A small multi-label image tagger, trained from scratch: 48750 training examples.
Rows from block 5 of a small multi-label image tagger, named by matrix and row number. Rows with one number belong to one channel. Each number is 200 + 40 x the weight over its row's rms, rounded and kept within 0 to 999. All counts start at 0. After the name is the row's rms in percent of the matrix's.
After each channel's rows are labels from the 100 images, of 14848, where the channel reaches its highest value: "lies over" is the class under the peak. Only what is clearly more common there than usual is listed. The data: flat shapes of many kinds, plain or patterned, on busy backdrops.
# convs1: grouped (12 groups) 3x3 conv (model.blocks.5.convs.1.weight, 192x16x3x3), inputs within the group 0-15, a 3x3 kernel for each
# convs2: expand pointwise conv (model.blocks.5.convs.2.weight, 192x192x1x1, transposed), outputs 0-191

convs1.125,113,172,187,158,268,195,177,143,299,178,222,211,190,101,252,206,220,159,244,261,243,135,192,232,269,194,132,223,200,215,182,169,172,248,180,261,205,172,209,171,198,125,210,218,284,190,179,200,189,171,189,142,221,174,218,214,196,210,206,178,147,176,198,117,193,125,233,287,140,175,255,304,172,248,206,177,172,230,165,220,196,200,208,210,167,177,185,206,219,223,199,179,196,318,206,105,222,190,237,160,191,224,126,144,207,237,240,149,218,206,247,182,167,141,283,169,141,228,203,150,219,213,237,171,199,224,178,173,186,201,242,184,200,171,193,188,198,212,173,137,282,168,208,147,203
convs2.125,099,165,213,157,229,189,227,147,182,227,184,207,182,178,216,284,234,150,204,213,223,192,148,202,130,193,248,221,175,216,230,241,245,225,234,219,123,198,164,201,185,318,162,197,215,260,190,240,211,246,234,124,247,175,193,131,193,218,222,191,242,185,248,176,197,173,190,183,199,174,199,286,173,177,202,164,193,199,191,212,124,211,174,233,175,202,217,175,182,167,200,176,224,165,170,165,209,174,122,180,213,176,85,146,187,169,226,191,247,195,183,199,187,202,306,241,197,173,184,149,218,138,216,245,196,202,210,225,189,176,189,112,202,194,183,217,187,188,208,135,182,195,210,122,159,254,215,188,150,243,95,244,221,117,153,163,214,225,223,261,245,256,146,221,267,268,265,211,156,225,278,195,317,172,185,175,188,167,246,211,226,160,242,190,250,236,281,184,151,291,149,213,233
lies over: semicircle

convs1.98,108,216,147,200,262,180,239,195,189,221,192,198,221,145,274,141,204,236,147,181,182,191,171,240,174,203,158,163,214,145,209,205,248,189,170,189,212,157,177,216,234,136,309,162,222,242,159,163,205,158,201,272,174,193,226,185,152,183,194,302,203,194,239,173,197,275,165,198,298,94,234,190,162,215,163,177,170,245,219,207,214,157,202,223,181,209,242,86,224,181,143,175,186,187,161,173,271,147,270,270,192,174,245,170,252,177,196,208,170,169,190,160,159,188,216,189,231,212,155,209,231,150,149,271,177,198,261,200,165,158,111,249,154,180,198,160,226,210,205,130,239,221,155,236,157
convs2.98,099,211,174,228,233,193,179,174,245,192,230,239,137,205,164,205,249,177,252,226,268,225,191,163,144,213,199,214,193,233,212,331,273,96,195,255,174,185,195,294,174,187,257,173,222,214,222,169,87,197,171,193,199,261,198,197,173,163,179,233,207,225,181,153,224,184,203,171,92,156,172,289,164,261,284,172,211,130,188,168,197,223,140,219,242,192,193,267,249,193,206,180,177,179,184,209,212,194,173,227,169,180,267,250,157,172,193,169,280,216,193,215,257,217,267,237,134,253,214,185,111,195,143,175,208,205,184,216,292,201,198,204,232,142,201,228,167,194,238,225,161,185,211,241,150,207,183,209,228,189,178,205,221,164,237,266,262,211,214,177,233,238,179,234,184,234,275,146,150,208,252,245,235,205,249,237,244,211,244,178,153,273,144,207,219,183,171,222,145,159,145,179,244
lies over: ellipse; circle

convs1.163,102,191,291,194,135,124,334,167,196,121,218,176,134,169,192,185,220,143,200,179,187,189,199,245,186,172,226,195,192,168,151,207,223,187,170,198,279,208,201,222,203,190,219,179,191,196,219,168,198,213,283,145,150,222,246,206,157,229,199,201,111,201,145,155,192,179,185,270,118,204,200,280,170,178,147,263,168,215,148,197,169,200,232,127,227,257,209,106,190,211,231,149,190,173,156,218,231,201,226,219,204,229,159,198,155,258,234,200,155,130,197,224,225,259,194,164,283,191,211,220,254,185,170,182,220,186,195,201,271,232,121,106,287,227,169,178,187,176,191,206,212,193,190,219,203
convs2.163,096,96,200,190,228,212,154,191,143,178,240,235,126,231,206,166,246,131,166,142,171,192,259,221,264,172,167,193,182,242,211,139,217,233,170,186,237,239,137,196,228,256,184,206,207,246,170,157,330,194,199,198,169,197,180,147,236,206,202,229,175,218,121,227,245,195,198,239,186,160,101,117,172,238,192,214,228,247,147,265,183,158,176,249,231,221,225,193,167,269,190,182,153,195,209,149,202,229,111,151,181,155,174,138,199,198,141,177,215,220,179,239,222,249,213,168,184,209,204,178,239,175,241,164,253,237,226,220,173,254,204,214,193,174,113,270,222,190,182,211,159,185,184,171,195,249,197,161,171,193,201,142,232,210,172,208,143,129,248,200,120,175,157,184,170,236,194,216,250,192,249,291,258,284,227,166,149,199,267,232,250,232,286,211,220,211,196,140,172,235,155,213,154
lies over: ellipse

convs1.188,105,203,195,164,220,194,176,192,213,159,176,177,144,189,123,196,215,302,271,202,238,238,172,137,182,201,119,139,206,182,183,165,238,204,227,121,213,163,114,141,208,229,266,200,205,159,208,211,165,210,242,214,174,149,210,173,160,184,131,161,145,217,306,239,245,209,207,188,185,186,178,199,195,220,197,171,209,145,232,164,208,210,221,175,241,196,190,194,153,145,169,198,308,301,156,222,290,210,204,229,193,149,193,198,232,174,225,280,224,223,232,214,173,134,100,193,192,196,172,135,170,266,267,209,237,210,131,208,252,225,223,248,225,172,169,162,201,189,160,197,254,216,197,177,148
convs2.188,101,151,125,218,109,116,255,225,181,229,210,197,255,197,135,225,213,195,174,260,228,181,242,191,224,194,201,285,211,173,179,181,205,210,139,224,237,156,166,238,203,188,243,212,173,136,209,216,203,171,249,183,190,206,193,216,202,162,178,164,148,129,207,154,181,219,203,178,220,208,233,233,174,212,204,161,194,227,194,184,187,139,295,191,185,178,299,197,175,153,223,204,220,190,221,156,209,208,169,139,190,156,244,203,249,185,252,188,189,181,283,140,173,185,159,172,199,217,176,167,246,271,176,202,193,235,120,180,153,259,153,221,204,135,202,143,125,180,167,182,188,191,197,199,163,183,309,231,205,164,167,267,141,122,138,204,258,223,288,205,175,228,218,186,167,189,181,176,134,159,272,206,134,160,218,240,165,249,217,174,194,125,244,89,167,173,274,168,144,265,205,179,162
lies over: star

convs1.73,112,188,148,172,311,173,146,244,308,225,225,224,188,172,253,161,177,168,214,179,157,182,252,112,184,266,249,188,190,216,226,223,120,223,210,191,207,166,195,165,181,262,200,159,192,243,227,199,204,179,170,221,163,177,227,224,265,222,234,207,153,194,142,177,221,163,184,193,175,196,198,178,178,247,197,200,213,259,171,174,222,195,143,104,266,285,97,239,189,189,169,210,146,213,235,156,249,180,166,228,181,215,190,220,159,220,188,212,143,234,173,186,202,240,224,199,229,191,163,175,232,158,97,269,223,206,175,157,292,162,154,268,144,233,234,191,242,174,208,205,230,182,134,124,170
convs2.73,103,206,247,183,173,259,102,137,223,166,229,237,148,179,198,224,255,258,245,205,198,226,184,287,245,149,223,163,212,250,198,187,214,234,187,243,221,225,201,177,224,198,214,211,144,189,198,207,228,209,167,193,203,217,252,214,239,187,149,170,220,184,223,259,216,184,177,239,259,227,149,279,153,162,241,147,187,199,190,157,185,173,267,158,163,204,245,167,168,220,180,174,162,208,166,183,188,243,357,226,176,210,173,211,205,170,187,205,187,194,180,213,275,190,190,163,185,181,191,338,260,145,188,155,167,223,243,192,271,170,253,160,259,250,241,253,224,199,142,208,192,180,230,208,212,147,140,179,237,259,237,158,235,178,168,83,227,208,134,161,239,227,210,196,214,175,190,153,128,184,225,189,128,237,233,197,208,227,208,163,187,241,189,216,195,239,311,170,151,120,132,202,200
lies over: square

convs1.129,116,189,209,186,171,225,255,191,159,221,165,196,256,247,252,203,184,205,183,175,219,187,198,207,198,192,182,239,207,179,219,190,138,183,234,179,192,189,226,190,167,247,230,150,144,203,188,287,260,204,129,206,180,144,160,208,183,164,252,109,236,280,166,138,167,141,146,231,201,96,194,266,225,211,123,135,212,276,202,215,238,277,200,185,217,200,163,170,210,181,216,190,166,170,155,188,272,220,90,171,210,243,215,163,239,279,167,151,161,183,231,188,235,193,161,198,319,220,186,220,217,188,154,207,171,130,135,216,211,171,231,252,186,182,224,238,200,244,147,192,230,293,226,202,177
convs2.129,116,229,191,156,211,284,212,172,130,392,228,202,192,178,168,292,201,245,177,230,179,191,174,241,230,293,153,222,187,223,227,249,131,177,170,226,173,154,227,181,219,186,175,213,248,236,229,229,218,161,175,211,223,149,211,159,257,204,210,209,240,180,248,205,169,192,211,233,243,161,170,214,194,171,275,169,103,237,130,158,226,148,223,214,210,160,219,138,212,238,190,220,172,158,199,164,117,145,213,163,225,159,149,185,141,185,166,208,106,192,188,176,209,204,266,202,168,183,150,185,223,205,203,174,220,183,222,185,254,191,319,234,168,166,150,228,210,189,203,221,167,209,212,190,147,241,179,286,193,217,202,192,182,269,242,186,140,259,162,247,233,161,192,210,260,176,193,233,201,134,247,255,210,211,238,156,182,212,248,208,247,230,203,226,195,192,162,221,217,148,226,106,205
lies over: square

convs1.51,090,189,193,210,159,195,187,224,206,152,126,156,206,193,194,159,241,220,192,186,218,228,190,202,176,200,190,197,261,200,248,209,192,247,233,252,233,223,279,240,232,144,242,218,217,214,198,251,245,246,228,227,198,232,170,187,287,329,256,152,211,242,167,149,159,167,190,207,243,240,194,233,230,189,204,210,194,178,206,230,182,253,169,173,199,266,131,163,328,211,206,193,227,200,219,258,170,203,189,189,242,190,289,251,177,144,219,190,245,183,133,205,203,174,250,196,231,234,179,101,150,139,298,226,177,190,238,275,309,262,238,182,219,206,260,247,203,209,207,208,233,213,158,209,175
convs2.51,112,267,182,234,248,210,165,239,168,186,160,225,201,69,181,155,215,261,215,172,217,226,170,195,228,166,233,201,172,171,227,205,153,206,184,177,186,189,238,217,226,201,165,181,208,213,287,284,210,233,231,182,190,148,192,193,150,195,193,200,201,219,147,227,183,194,181,182,218,160,214,198,159,167,204,246,186,178,221,288,255,132,93,174,148,225,194,189,200,217,214,216,179,182,162,214,180,144,173,276,275,154,199,180,223,156,174,125,149,178,234,202,243,240,162,217,188,170,114,183,172,179,211,207,199,206,157,183,122,197,138,248,222,185,201,162,184,187,130,179,134,158,185,167,145,248,230,264,259,187,215,258,133,202,160,192,193,218,281,223,190,108,297,161,165,177,181,295,209,257,204,253,245,262,222,179,228,198,144,103,221,186,260,136,211,125,214,200,205,204,158,223,253
lies over: star

convs1.35,103,207,233,207,160,226,236,222,212,157,155,210,214,201,174,200,222,241,148,177,159,197,213,294,168,267,223,176,232,216,221,230,85,309,164,160,223,217,208,204,204,188,246,187,216,214,172,220,202,258,178,165,187,241,220,179,130,162,222,240,153,196,210,217,150,212,288,204,133,294,178,200,254,214,211,86,159,141,251,224,242,262,241,193,174,165,134,121,196,155,125,207,176,169,139,199,228,210,127,199,284,155,209,183,219,189,187,150,177,191,256,234,136,184,271,176,168,214,176,193,252,109,207,182,212,177,163,205,176,206,160,233,147,224,227,213,229,223,221,176,179,232,187,213,231
convs2.35,098,138,209,195,176,230,181,112,176,129,208,226,216,191,211,160,285,220,225,201,237,209,203,255,180,166,249,154,227,227,181,178,249,139,177,188,150,149,235,192,191,250,149,239,179,290,192,134,228,213,230,231,232,171,218,96,216,176,254,192,129,207,178,204,204,171,175,156,281,144,216,148,204,238,156,208,159,194,152,175,232,221,214,184,225,219,232,180,242,188,235,178,233,224,180,179,123,258,216,159,230,201,187,173,214,216,204,216,252,211,138,162,221,188,202,138,250,223,208,220,146,220,200,206,226,195,202,183,211,216,233,137,149,147,194,194,268,191,150,216,187,241,220,217,242,175,218,225,160,200,276,201,275,174,112,154,189,210,212,199,206,194,180,276,262,230,129,258,155,181,176,173,66,223,253,152,191,190,187,139,135,298,278,161,128,226,144,215,196,137,226,249,179
lies over: triangle

convs1.182,102,168,248,197,199,217,174,234,164,200,182,186,137,112,218,117,118,173,222,190,205,165,217,196,143,183,294,277,200,171,174,255,160,204,162,209,205,219,251,172,232,131,169,247,196,198,204,166,175,238,168,212,231,219,181,224,180,187,200,263,81,121,323,203,253,213,188,187,128,215,213,214,210,211,259,261,170,221,260,183,191,171,202,233,213,201,138,195,213,167,193,209,196,209,126,257,294,157,186,201,190,169,243,210,237,207,181,166,202,233,221,184,272,145,161,233,256,191,205,107,204,185,189,177,140,102,170,197,182,148,180,216,170,231,252,169,208,155,212,187,213,187,153,209,184
convs2.182,100,211,254,198,231,247,175,257,230,207,259,200,93,219,183,157,202,189,257,163,151,209,181,101,218,182,200,231,130,176,233,213,220,204,200,209,186,200,189,229,165,254,193,279,200,266,178,229,202,168,166,191,189,232,249,147,120,208,173,154,237,206,207,228,253,166,152,214,264,182,162,261,127,260,170,238,219,179,261,184,284,222,103,167,194,294,210,113,153,200,201,201,237,180,128,187,206,235,234,225,264,214,192,197,229,183,229,207,238,207,165,250,181,229,200,190,125,172,192,112,157,124,223,202,178,194,195,213,222,201,212,190,259,247,143,174,171,171,227,250,214,275,131,166,187,169,98,163,135,233,240,225,199,234,228,201,160,229,187,187,179,206,162,197,182,231,170,180,160,218,145,175,217,256,175,150,202,177,177,214,164,214,173,171,253,222,270,213,168,283,302,204,199
lies over: star

convs1.38,103,169,167,214,235,244,168,182,221,175,202,267,253,153,285,223,173,122,219,178,224,131,265,270,169,245,264,213,169,284,217,113,228,284,113,169,218,174,190,216,202,175,233,220,208,231,200,182,198,228,211,213,219,205,216,228,224,161,199,218,124,211,154,169,163,182,185,231,193,371,213,173,207,194,233,164,185,206,251,183,164,240,172,208,193,197,272,203,154,265,158,174,128,152,250,160,142,178,243,213,216,173,221,254,175,189,178,185,138,215,213,186,171,198,142,230,213,245,225,137,179,229,191,173,230,205,175,248,169,208,207,165,127,199,196,181,151,169,277,201,155,213,170,196,247
convs2.38,097,223,306,167,251,177,188,192,353,194,191,182,181,175,146,176,132,182,203,159,195,189,204,197,145,185,170,157,173,235,181,209,194,150,193,237,206,196,191,196,232,201,156,249,220,316,230,215,276,175,237,153,217,205,151,259,121,217,150,214,240,184,169,222,248,187,196,232,207,172,166,194,178,210,188,291,227,257,219,183,201,177,186,189,225,244,157,150,183,244,159,218,242,217,216,197,244,244,215,182,199,174,134,235,186,244,223,117,264,184,146,270,211,182,237,209,266,107,220,172,260,153,154,244,161,243,212,199,312,224,213,246,155,191,167,264,199,258,198,168,195,170,221,253,258,240,169,232,120,177,212,225,220,231,250,226,189,191,202,193,244,156,223,196,189,188,154,82,208,170,252,171,167,180,164,129,197,171,176,190,112,205,210,208,176,176,248,203,204,211,169,202,225
lies over: triangle

convs1.121,105,124,180,188,209,205,191,194,178,215,218,251,175,318,198,135,233,133,194,162,183,186,193,277,166,192,246,212,217,184,181,235,134,200,295,153,173,127,224,196,200,180,215,172,184,165,181,160,202,143,221,262,224,278,183,209,239,224,220,182,223,183,220,180,223,199,217,137,174,253,169,227,233,164,192,210,210,182,226,204,177,205,224,224,160,198,252,84,186,84,181,170,203,213,208,278,153,207,147,148,188,219,181,266,189,190,177,147,240,234,290,165,248,241,120,228,154,171,177,162,193,216,188,243,200,185,223,237,182,248,148,171,209,177,164,237,222,234,215,205,271,131,130,160,126
convs2.121,097,190,202,211,269,183,197,233,271,206,171,251,224,242,184,264,197,114,231,283,263,224,273,181,209,222,185,248,252,154,226,275,154,199,192,215,193,191,210,183,135,165,294,244,159,195,159,151,249,135,217,217,228,228,221,261,258,147,167,194,200,203,266,211,251,216,113,205,161,125,197,268,256,234,141,206,224,179,200,218,193,204,207,157,198,146,182,212,169,182,212,200,255,156,134,286,203,201,239,170,211,190,247,179,217,134,201,165,264,244,246,123,217,203,193,173,213,260,116,148,190,190,209,196,204,192,144,230,219,213,178,208,198,163,295,193,197,193,282,159,244,203,150,188,199,105,212,196,224,167,229,236,165,176,200,178,294,280,208,231,191,237,164,227,181,277,168,155,139,206,238,211,193,206,218,195,191,229,194,213,206,230,203,189,149,228,145,147,155,166,172,214,116
lies over: triangle

convs1.101,094,159,236,225,168,120,294,263,285,126,174,203,185,160,129,228,203,259,187,220,156,186,210,193,157,195,99,155,217,241,201,227,170,246,191,189,241,203,145,207,166,200,283,176,145,163,224,133,175,210,206,129,179,95,100,217,219,194,219,197,186,233,173,169,213,182,243,175,126,257,165,254,292,204,184,110,181,240,192,207,195,268,230,182,175,221,201,141,200,155,210,175,222,171,167,158,215,162,240,170,190,197,284,198,141,188,267,263,194,169,224,170,183,166,199,215,230,173,218,194,147,211,167,216,149,268,180,183,210,199,220,157,162,181,256,230,181,205,202,188,212,186,198,190,160
convs2.101,101,276,129,232,182,195,202,231,144,207,195,255,180,172,183,169,217,206,217,227,150,228,247,198,248,195,245,233,279,187,143,176,181,276,184,241,205,222,245,295,184,79,199,216,185,171,253,194,223,200,234,197,196,202,220,133,154,216,184,206,212,233,268,272,191,205,136,271,198,160,267,191,165,155,176,157,188,205,209,177,200,232,177,269,214,181,146,185,251,178,183,185,187,212,177,233,167,277,262,214,147,255,202,220,161,128,177,173,172,197,234,175,185,187,186,237,252,177,150,264,218,165,219,241,158,199,166,219,158,201,124,227,174,217,193,165,182,197,186,188,274,105,168,225,215,221,225,214,128,196,195,250,206,207,236,270,224,169,235,167,164,207,275,184,163,271,226,290,204,222,155,71,216,253,258,179,238,158,130,186,269,260,206,181,195,200,232,182,248,142,213,189,214
lies over: star

convs1.103,115,230,205,160,176,207,220,213,192,178,193,136,130,251,291,188,164,99,225,204,154,204,215,264,189,197,164,223,219,194,207,202,203,170,183,158,202,201,163,162,185,254,190,221,169,197,188,149,191,178,254,176,195,194,205,234,186,174,236,279,270,164,131,181,185,179,185,187,318,246,151,145,191,206,254,220,187,109,174,232,318,174,205,205,196,247,156,190,209,203,265,199,168,158,194,226,156,140,145,181,142,178,218,179,183,166,191,216,218,200,247,213,173,156,195,170,205,192,230,189,163,326,163,191,207,265,188,198,214,206,224,197,159,151,270,273,155,145,166,262,308,184,202,226,189
convs2.103,094,212,123,192,188,146,175,162,112,165,233,235,208,227,163,198,261,197,182,261,76,201,187,252,268,205,201,238,201,252,169,272,180,205,182,212,171,177,164,181,259,222,101,276,176,188,183,269,263,284,152,184,162,262,183,209,178,187,244,165,156,207,252,179,205,203,219,253,236,221,133,182,189,134,221,178,226,156,216,155,165,184,231,231,233,235,211,243,211,195,184,193,224,305,174,148,214,188,174,175,234,244,185,161,233,192,247,137,216,203,192,242,184,252,265,181,173,134,214,158,148,177,199,247,182,206,193,176,251,209,209,240,154,201,195,194,233,181,202,167,191,219,142,115,249,145,194,186,233,178,235,193,229,119,179,249,196,181,208,216,226,136,190,191,223,230,184,177,129,196,172,259,185,248,220,183,167,246,227,102,251,210,190,210,174,264,86,203,161,269,192,234,258
lies over: ellipse; semicircle

convs1.143,103,173,209,220,193,193,232,198,124,207,191,241,162,217,228,206,162,211,182,183,106,181,146,200,202,177,145,148,193,193,214,210,168,121,265,156,206,227,200,208,207,184,169,184,205,272,188,218,188,197,212,188,172,113,74,198,234,211,175,178,178,188,207,205,204,211,171,180,167,202,241,208,237,278,138,157,205,251,364,185,227,130,189,165,240,188,206,206,155,193,193,240,197,184,181,290,267,200,135,161,188,200,191,205,215,170,157,174,179,186,179,269,162,293,189,208,207,199,231,220,171,186,170,215,216,177,205,211,260,160,209,175,195,165,206,218,254,180,287,254,301,210,268,167,114
convs2.143,096,204,93,217,255,228,224,186,173,203,199,146,184,227,218,195,196,194,213,137,159,204,144,229,227,268,181,177,160,189,225,198,200,226,185,209,189,178,245,155,200,234,155,189,202,256,138,241,177,219,235,201,146,156,206,133,159,176,275,218,237,122,342,197,188,166,196,201,222,285,140,201,254,158,243,155,237,233,166,163,186,240,217,228,146,145,211,186,208,217,228,218,206,199,203,200,203,198,208,239,133,192,172,193,221,186,211,199,123,190,163,177,135,177,218,219,244,263,260,209,268,267,157,194,170,232,274,196,256,172,221,156,215,260,134,279,174,170,149,251,211,216,204,265,193,193,255,191,175,236,260,214,154,274,169,130,206,244,141,162,312,213,212,258,198,246,208,185,186,208,186,158,204,220,183,262,196,283,213,179,305,165,227,181,203,235,181,135,218,216,200,215,247
lies over: square

convs1.181,110,180,221,161,190,229,209,181,205,193,183,223,242,186,190,247,194,210,188,183,188,158,211,84,303,160,193,320,195,173,186,267,229,135,210,197,155,177,145,191,137,247,180,229,303,119,238,209,161,282,158,201,219,169,159,187,191,192,87,254,250,183,245,215,206,166,150,224,155,239,205,122,189,173,174,158,201,221,170,214,173,221,208,197,216,243,208,167,225,152,97,197,199,221,209,191,133,194,199,186,210,196,150,169,252,234,179,207,193,210,161,159,270,214,201,195,210,200,186,235,182,196,243,233,136,119,244,176,255,216,227,208,191,252,205,236,158,269,210,214,233,138,177,128,209
convs2.181,098,232,231,195,139,207,165,199,225,216,268,205,191,179,236,232,189,229,158,159,222,218,127,165,158,220,199,256,153,167,191,207,195,177,211,252,203,187,194,167,201,170,204,306,213,213,237,240,218,78,201,151,252,194,202,151,200,95,184,207,215,127,177,113,246,182,188,206,243,250,213,253,257,243,212,105,238,165,269,154,149,255,138,188,195,124,206,215,209,171,185,201,217,186,204,258,217,228,222,198,190,221,226,172,227,162,221,176,179,200,188,122,209,188,253,145,141,162,159,230,124,137,205,276,206,189,164,215,247,225,240,271,206,220,203,250,270,220,230,218,216,210,210,183,102,274,268,195,143,170,222,173,221,197,253,166,242,222,189,241,160,200,200,233,168,175,207,212,277,213,172,144,260,222,271,124,198,282,192,240,130,233,226,233,219,194,204,179,214,189,260,196,233
lies over: star

convs1.33,102,187,179,176,187,169,131,238,185,239,209,226,206,195,230,235,190,133,184,148,216,226,181,256,148,123,182,189,192,188,240,255,198,193,185,249,230,206,216,214,220,186,172,221,200,163,141,174,193,209,184,183,207,194,208,210,305,233,168,271,279,157,136,206,155,168,158,201,146,148,223,216,184,182,255,210,221,265,140,202,145,102,181,240,231,216,172,274,212,97,115,148,113,176,149,242,248,186,153,191,182,200,198,241,178,182,248,287,280,144,128,161,166,195,190,239,176,238,158,133,195,228,225,210,214,172,206,240,255,229,130,134,195,204,168,211,202,155,152,227,205,164,175,199,203
convs2.33,096,220,176,214,227,255,189,227,219,264,152,170,150,208,257,243,214,225,208,288,280,198,200,217,221,192,254,221,207,145,195,225,311,200,310,215,230,208,191,237,209,224,279,47,223,245,195,194,206,184,215,134,232,208,213,245,242,226,217,227,233,179,191,225,168,226,197,248,256,185,206,237,195,140,218,182,233,183,213,222,146,202,234,233,174,204,287,203,215,227,228,210,226,265,166,219,215,183,205,171,190,139,217,183,166,142,189,153,216,197,249,221,226,215,255,177,183,340,195,195,212,174,198,242,174,213,185,204,214,197,249,235,199,140,217,226,155,223,177,267,229,170,171,184,250,185,215,138,178,141,173,210,242,153,227,197,261,200,193,177,162,137,198,158,275,202,189,171,167,195,172,198,106,175,287,165,210,178,291,256,158,167,251,193,244,191,268,145,222,186,152,271,198
lies over: pentagon

convs1.114,114,155,215,184,254,239,147,160,139,243,175,237,232,269,204,140,170,143,178,160,108,257,225,304,242,246,204,148,232,216,172,201,224,175,183,145,178,200,243,238,160,225,118,205,187,254,197,221,184,220,131,202,234,242,192,193,199,188,165,185,194,185,186,278,186,105,177,183,196,221,221,251,243,158,256,194,266,156,145,216,223,266,198,161,260,155,275,130,208,146,131,194,90,191,137,173,189,198,200,183,188,191,175,220,223,161,170,196,207,198,275,220,277,203,187,185,122,170,232,213,186,183,231,205,198,213,201,208,130,204,218,256,222,201,161,220,176,148,221,198,252,232,213,194,136
convs2.114,096,145,191,212,156,180,157,230,216,186,200,177,205,202,273,175,274,199,210,208,194,179,231,243,222,186,91,226,165,136,214,161,155,202,204,123,228,143,228,207,191,168,213,167,258,169,163,232,184,169,187,224,149,273,185,252,162,155,209,208,125,160,202,188,205,160,223,200,185,187,100,167,203,210,214,213,230,112,187,213,233,190,192,226,226,243,248,272,180,196,181,172,202,149,191,186,197,183,240,210,230,220,246,208,159,165,146,140,237,176,279,183,181,231,200,153,184,198,196,161,97,201,181,264,191,244,90,199,295,219,255,184,134,144,246,217,186,207,193,141,236,207,288,221,243,161,112,162,246,116,178,179,213,203,208,248,190,194,266,222,155,194,185,240,189,252,190,243,202,170,151,261,206,172,198,205,166,221,302,93,264,251,180,186,206,176,210,220,145,210,230,199,238
lies over: ellipse; semicircle

convs1.71,103,243,198,262,176,163,204,223,168,233,184,221,219,196,182,250,192,196,209,213,135,209,191,128,182,214,189,140,240,185,223,252,115,224,164,183,175,256,189,206,155,159,75,224,192,139,204,170,205,204,179,202,186,212,247,152,250,174,224,229,316,230,161,222,278,216,118,262,310,122,196,175,100,216,207,178,241,166,215,221,190,214,241,145,153,214,212,201,208,166,183,189,179,120,205,156,225,204,238,245,233,177,187,167,200,138,213,224,225,190,178,193,166,212,169,201,170,225,214,179,163,228,233,139,246,257,190,124,241,159,125,310,228,203,208,201,237,192,182,202,180,182,188,142,162
convs2.71,099,205,188,225,135,164,148,174,226,293,210,205,128,205,213,174,189,190,202,194,173,152,226,176,208,205,159,140,155,219,188,223,181,225,311,219,165,199,264,225,196,228,185,169,327,185,178,161,197,252,205,180,159,241,226,231,206,156,171,212,104,179,263,245,229,190,190,175,213,225,193,162,198,166,206,205,194,261,167,182,207,210,177,194,275,127,210,144,172,202,168,208,207,128,164,187,209,248,209,188,231,174,194,195,156,204,182,201,131,157,194,212,162,214,259,201,246,156,217,208,234,206,222,197,229,215,203,232,156,261,209,181,257,182,133,259,175,189,153,220,206,178,179,261,115,178,169,229,119,176,194,167,171,262,239,202,173,229,216,182,250,180,271,213,241,291,257,340,183,221,172,170,280,189,219,232,210,138,220,216,169,262,214,205,237,209,51,201,248,229,232,179,169
lies over: square

convs1.138,103,202,247,222,242,152,157,181,194,202,212,203,172,183,195,194,226,224,211,160,151,179,185,191,196,156,186,184,221,225,190,176,208,263,138,184,211,240,176,246,241,191,195,205,302,185,242,128,137,222,206,145,219,180,254,220,212,174,102,212,183,204,146,205,190,211,166,183,256,314,237,140,153,187,201,247,183,153,192,233,209,135,163,186,211,191,257,258,206,202,146,190,199,208,174,215,168,120,234,163,210,151,233,243,210,129,175,313,224,197,239,198,223,115,228,219,133,174,198,219,174,190,251,153,113,206,261,214,142,200,212,140,209,211,206,222,236,281,274,172,165,87,165,196,190
convs2.138,100,144,253,201,274,219,206,191,221,283,202,228,246,206,206,259,161,228,203,186,216,233,251,257,226,173,224,236,143,210,214,202,167,203,147,210,232,137,179,170,236,139,48,161,149,167,193,197,198,237,229,175,231,93,246,211,151,181,284,236,240,204,183,225,151,182,150,187,174,162,169,241,181,207,210,206,182,206,168,187,186,137,221,177,131,183,263,154,122,207,202,191,202,188,176,170,163,163,202,136,268,189,132,227,186,236,209,192,87,189,244,177,167,199,181,182,196,171,223,145,214,177,176,173,245,241,202,270,263,258,154,133,206,167,238,180,183,216,170,230,198,229,227,200,284,216,229,169,182,212,185,263,211,169,278,181,310,182,126,254,247,139,156,184,209,211,175,208,201,165,263,242,219,196,174,138,209,204,233,240,213,184,164,217,139,137,195,164,180,193,257,162,185
lies over: pentagon; hexagon

convs1.102,096,226,194,231,212,256,236,180,156,212,212,179,204,216,205,276,245,169,166,256,162,150,104,61,133,146,120,145,191,223,187,210,218,221,196,244,169,211,183,222,157,174,207,242,252,231,208,165,198,173,195,227,201,215,213,202,154,168,155,149,188,177,215,153,150,133,212,203,215,199,245,84,88,197,233,209,200,178,210,138,245,216,201,174,175,207,149,186,192,178,251,249,182,186,238,215,263,177,242,108,212,234,188,255,232,229,208,166,218,212,225,160,255,242,216,176,178,150,175,128,219,179,223,228,243,301,212,218,241,191,239,180,258,162,242,207,148,144,225,148,183,225,231,207,206
convs2.102,103,211,160,227,180,166,233,258,227,153,171,182,216,164,129,183,149,181,253,198,217,196,152,188,217,220,212,246,190,237,242,229,154,132,175,185,274,224,189,177,240,210,231,214,167,202,218,211,172,162,242,195,184,185,143,209,172,172,250,238,249,220,169,229,196,209,253,188,114,184,129,169,175,239,199,245,221,222,156,239,225,175,106,154,210,272,133,210,235,197,240,179,245,237,131,204,188,180,103,202,164,188,264,210,188,210,246,156,186,214,177,251,187,216,208,162,273,115,198,278,178,172,218,233,162,190,165,201,172,230,175,183,279,95,97,294,170,215,267,247,243,179,157,136,228,197,153,147,246,229,134,150,204,225,234,220,163,197,196,262,140,159,156,202,149,172,209,241,239,192,232,251,146,249,236,148,224,122,147,165,226,243,200,185,128,232,188,203,218,238,197,207,181
lies over: triangle